A small image classifier, trained from scratch: 32-pixel images.
Rows from block 4 of a small image classifier, named by matrix and row number. Rows with one number belong to one channel. Each number is 128 + 24 x the weight over its row's rms, rounded and kept within 0 to 255. All counts start at 0. Numbers have three digits each. After the name is the row's rms in percent of the matrix's.
After each channel's rows are labels from the 100 images, of 14848, where the channel reaches its highest value: "colour at peak" is the nearest of a few named colours to the mean colour under the peak; "peak at" is the part of the image that holds the peak. Only what is clearly more common there than usual is listed. The data: fractals drawn by 1,000 iterated function systems, in grey. In brackets: how many of the 100.
# convs0: expand pointwise conv (model.blocks.4.convs.0.weight, 384x96x1x1), inputs 0-95
# convs1: depthwise 3x3 conv (model.blocks.4.convs.1.weight, 384x1x3x3, trained with AdamW), a 3x3 kernel
# convs2: project pointwise conv (model.blocks.4.convs.2.weight, 96x384x1x1, transposed), outputs 0-95

convs0.114 025:126156085120123143110132150137124111081164133143117154138128108103175112153153109115172114148150173130090139156096110169165092175108123164095144126132097168125148150153107130162108104154131111145117123143154144148160108138140136103117147126170131114151167167144140162137153119090115157138
convs1.114 118:129144145080122097153153139
convs2.114 017:121131117108153107141157117139122164114117131148141161154116099128042120136076136136064151124131141150098117155138115158114098134179110107138134125123137094088104113099124109125126112159164158124144120123185131159126129088151118121123132170159140145121174128109125121160113105117113096113
colour at peak: grey (79)
peak at: middle right (35)

convs0.15 099:131132123130140140133150144121128114140145107169139135145088085112117119110095124127150114125138154096155142110163128105144111084109134146159143084124104140130139128141091118095072135059115154114160140112125110142174164155147165121124141119137103134128168158145101091150160073093136165111
convs1.15 095:096116087131112133156144159
convs2.15 116:120163117130169130139141163133132106142104117132112194118118108112103118119148070127094121114156155103100137113128128118100128128136132132127105091049117117081127146142139088153110107094117111105134161131158122058110137124131127136116126129084119167142139116113148108179134102132115127159
colour at peak: grey (82)
peak at: top centre (36); centre (26)

convs0.340 097:136118105111120111140145118100057113130088122174089134108142121142090152134116155156132188106139135126123106082109147122129156124147082151134112173069174114136162145127140131139134150136115163149139097147099105130074098146130107135117121136124123122111092116097135111149136147093131156133
convs1.340 133:120132135133058126133132132
convs2.340 080:153156088104114134114168102108060112142137145125102130138168094116145133121134175149094171155145139124137123080093117142099125113159095139089107157087100111152169158113145124133126122148155127180117058107129156109137103140103128129125126127136090129099121104115136118120131145133126139120
colour at peak: grey (55)
peak at: top centre (39)

convs0.83 036:109104120146125122139125135124125127138145144118136140177101158139155083082092119092139095128133144095090137085127124134126147144147071119106115102141089094163146168103102133158117143150133099120098109089142144151141115133141126131117177164152165157138110169106123159088141139145080119149
convs1.83 091:121129091159178123118125141
convs2.83 029:165134090158167115159138109129099134158178107102129117162139128167160129105127133164144134141067135124126146126141103103129140140149102113115139088155114175154146118127147115170152138092106169135145144094119087127144089104110128109094110139136149111142114133131114105148097106117112087072
colour at peak: black (82)
peak at: top right (83)

convs0.168 027:136117160062109100149106180173176126129139109177132145115110178110124101113118134106130130116114115134138154088110099120174144133100147136139130117122092065148113154097135131127138132144112153154188134127132133136148114125143109125149144157123120165120132156108172157115143107111123154096
convs1.168 065:088102137115167144107107118
convs2.168 019:149141115159129141104117143113099090144162105112112107089123125146123140115159142112134107118090133099137130102145133154114163134156086111093116147141158195138120117149136131119123103083146135100063105106121110124135100153123138098070108094129102100148093116085143142097094112149112130157
colour at peak: white (55)
peak at: bottom right (100)

convs0.191 024:135115128126121174122071150181140139138122119143134093141106165142144151140127140101135161136141117099144121120156169057107142144095146089137180147166126164122130113119130134164112118110119134147146130119145127140104142148115112129099080118155118146077136124099173146087152140153147165127
convs1.191 103:124100151118116170089119145
convs2.191 024:152131087103143121103116162136121101142114128162119131102151117133084105170141068098147115148137151157102112108112111089167105136123105084111100104131117092124121138122143142080123163161109108121109109165111140163150130119128124132130130117145166125143050073101140128111159125146128118130
colour at peak: grey (66)
peak at: middle left (94)

convs0.146 125:125061122132154131135130142174088096152129145184126121155121128130129118124085130137102121144154159118150151131165143151150110131113169117156126123160140138112103143171102137077110139117122125115161109111087122118153165118118152086096090097131111121103084138086129130078137148140143157131
convs1.146 121:142159096156143158130156146
convs2.146 127:096173125120168158136121114119159107141154145152128174133154129109122170127152107115109113104142147116096088131136145137110197133119095148146150129100132125092120137114168110174110139128107125077107130130137138152133073141109099154130169178116122159147115123105167137162118130118099101146
colour at peak: grey (48)
peak at: centre (68)

convs0.149 092:128122093128110121144098144087163124123124097100151140097109153162115142169156087107168182187136113144136158128146142116132117091111137117124152149122117125144137152134130162141168138106122133112191100114116127144105120161137114167123130178080130125160133167106093126168112133137128138101
convs1.149 125:145133155137076101135134151
convs2.149 085:104104159143139135142164117126119132119093124157130124090120175117119135102136135122133150184081120124087085128088130117097088126153135156142094123090158148148109132161107154105113098157137146159153117139145151169124112122159102087171129169083123150133130114163149157123135156154116131110
colour at peak: grey (62)
peak at: centre (29)

convs0.378 048:158116161108101123113151145144132130135156078114084109148159114164156134158122134136128163109136125101140146152126144116117153158167121155112112160138124102201114169125137152136140128119103119128072121113102108138129130087113170146091144163141148161103125138091117197143114132111140117140
convs1.378 099:120102157112079119152112121
convs2.378 070:157130139126105123125132118101108120132099115120123102122151119124168123152115117107149143146110122150122118147160157165126147163142106140109085156164159083118113172100140143115115130159149111044123126192190123107144124136145108162149101121118164102136166136126132141144126160134093111159
colour at peak: grey (59)
peak at: top right (47); middle right (33)

convs0.49 058:148113143146106112164132143124073124106180169139112167106113169168098099134120119113136156102141113129141156141108097155161096116154117123139144125128133110099159115112155150130125130117118128139134049118132110118132102153131102182137120106132130109119101148137113171169096161088137144164
convs1.49 103:134128106141073130094143122
convs2.49 051:110107104077095116129137162120086122109149138136148143123119168126127074144086115143154148144107066094114120112125139125136144099155128163118124115098139065108140142090110134111109127101090123166101114120101123110082113168156140174125118111105139143124141148165113140176124134117147136141
colour at peak: grey (59)
peak at: bottom left (63)

convs0.199 133:126120082134112107124152104144205142168143121133125122106087121123111084122119135119078133134176138107130131081123157145154132138113165154128146169104122151159128167125129162123160115078109105127155136103146114143121184161134093124132136085142116119115130144136120132148131175108141129098
convs1.199 119:175106101130127146151134157
convs2.199 123:118175108147121144142105164141119152115095107124123093130138120093114181122141141117114098096116150131116124108132119122176149123160086158117141121103151133125101114154133138125132116135152179127152068142126124198105109133135125168150118132127173140167120151155096149107064119119158128130
colour at peak: grey (62)
peak at: centre (68)

convs0.65 053:139146113120132124122102117102156108104107149108130140114135117167090127114081164152119167182145084093146111107093116088114164164141117123154170141125121119118121115128135161172141157163143137165097109119106118144122168173091121118137106118092115115151149108115138143084139105140163164138
convs1.65 100:097071141126115134143138144
convs2.65 063:134157161101095136118104076119124125084155098151153136172095116148148111134148161150150130162151095142120154170141136100110101095130132102134121127134121133169114145122101147089123142110122117154134127119122124135130140162177184066166122123108141149068134118148123149167152144138139131138
colour at peak: grey (82)
peak at: top centre (44); centre (42)

convs0.141 093:148114111132151107111143121137097141141141144116127166140095133161127155121095129133137150132148132103146114121118115141153108122111157100141143074163143109136137137149092106133076149096153141181197108148131103080198134148145116148134124133134088121086140119122109132099130083130137086151
convs1.141 091:162131098131112112167121096
convs2.141 107:095099083132138131176124107125091118165114132128159147107137154148093139161145111160102140109134110126136128115113141101155143144145121093099160102119129123133137089140125095155115151161120109136144146131109131109120136171131101154135102143129085120074095173057146148166106112128085148151
colour at peak: grey (71)
peak at: middle right (48)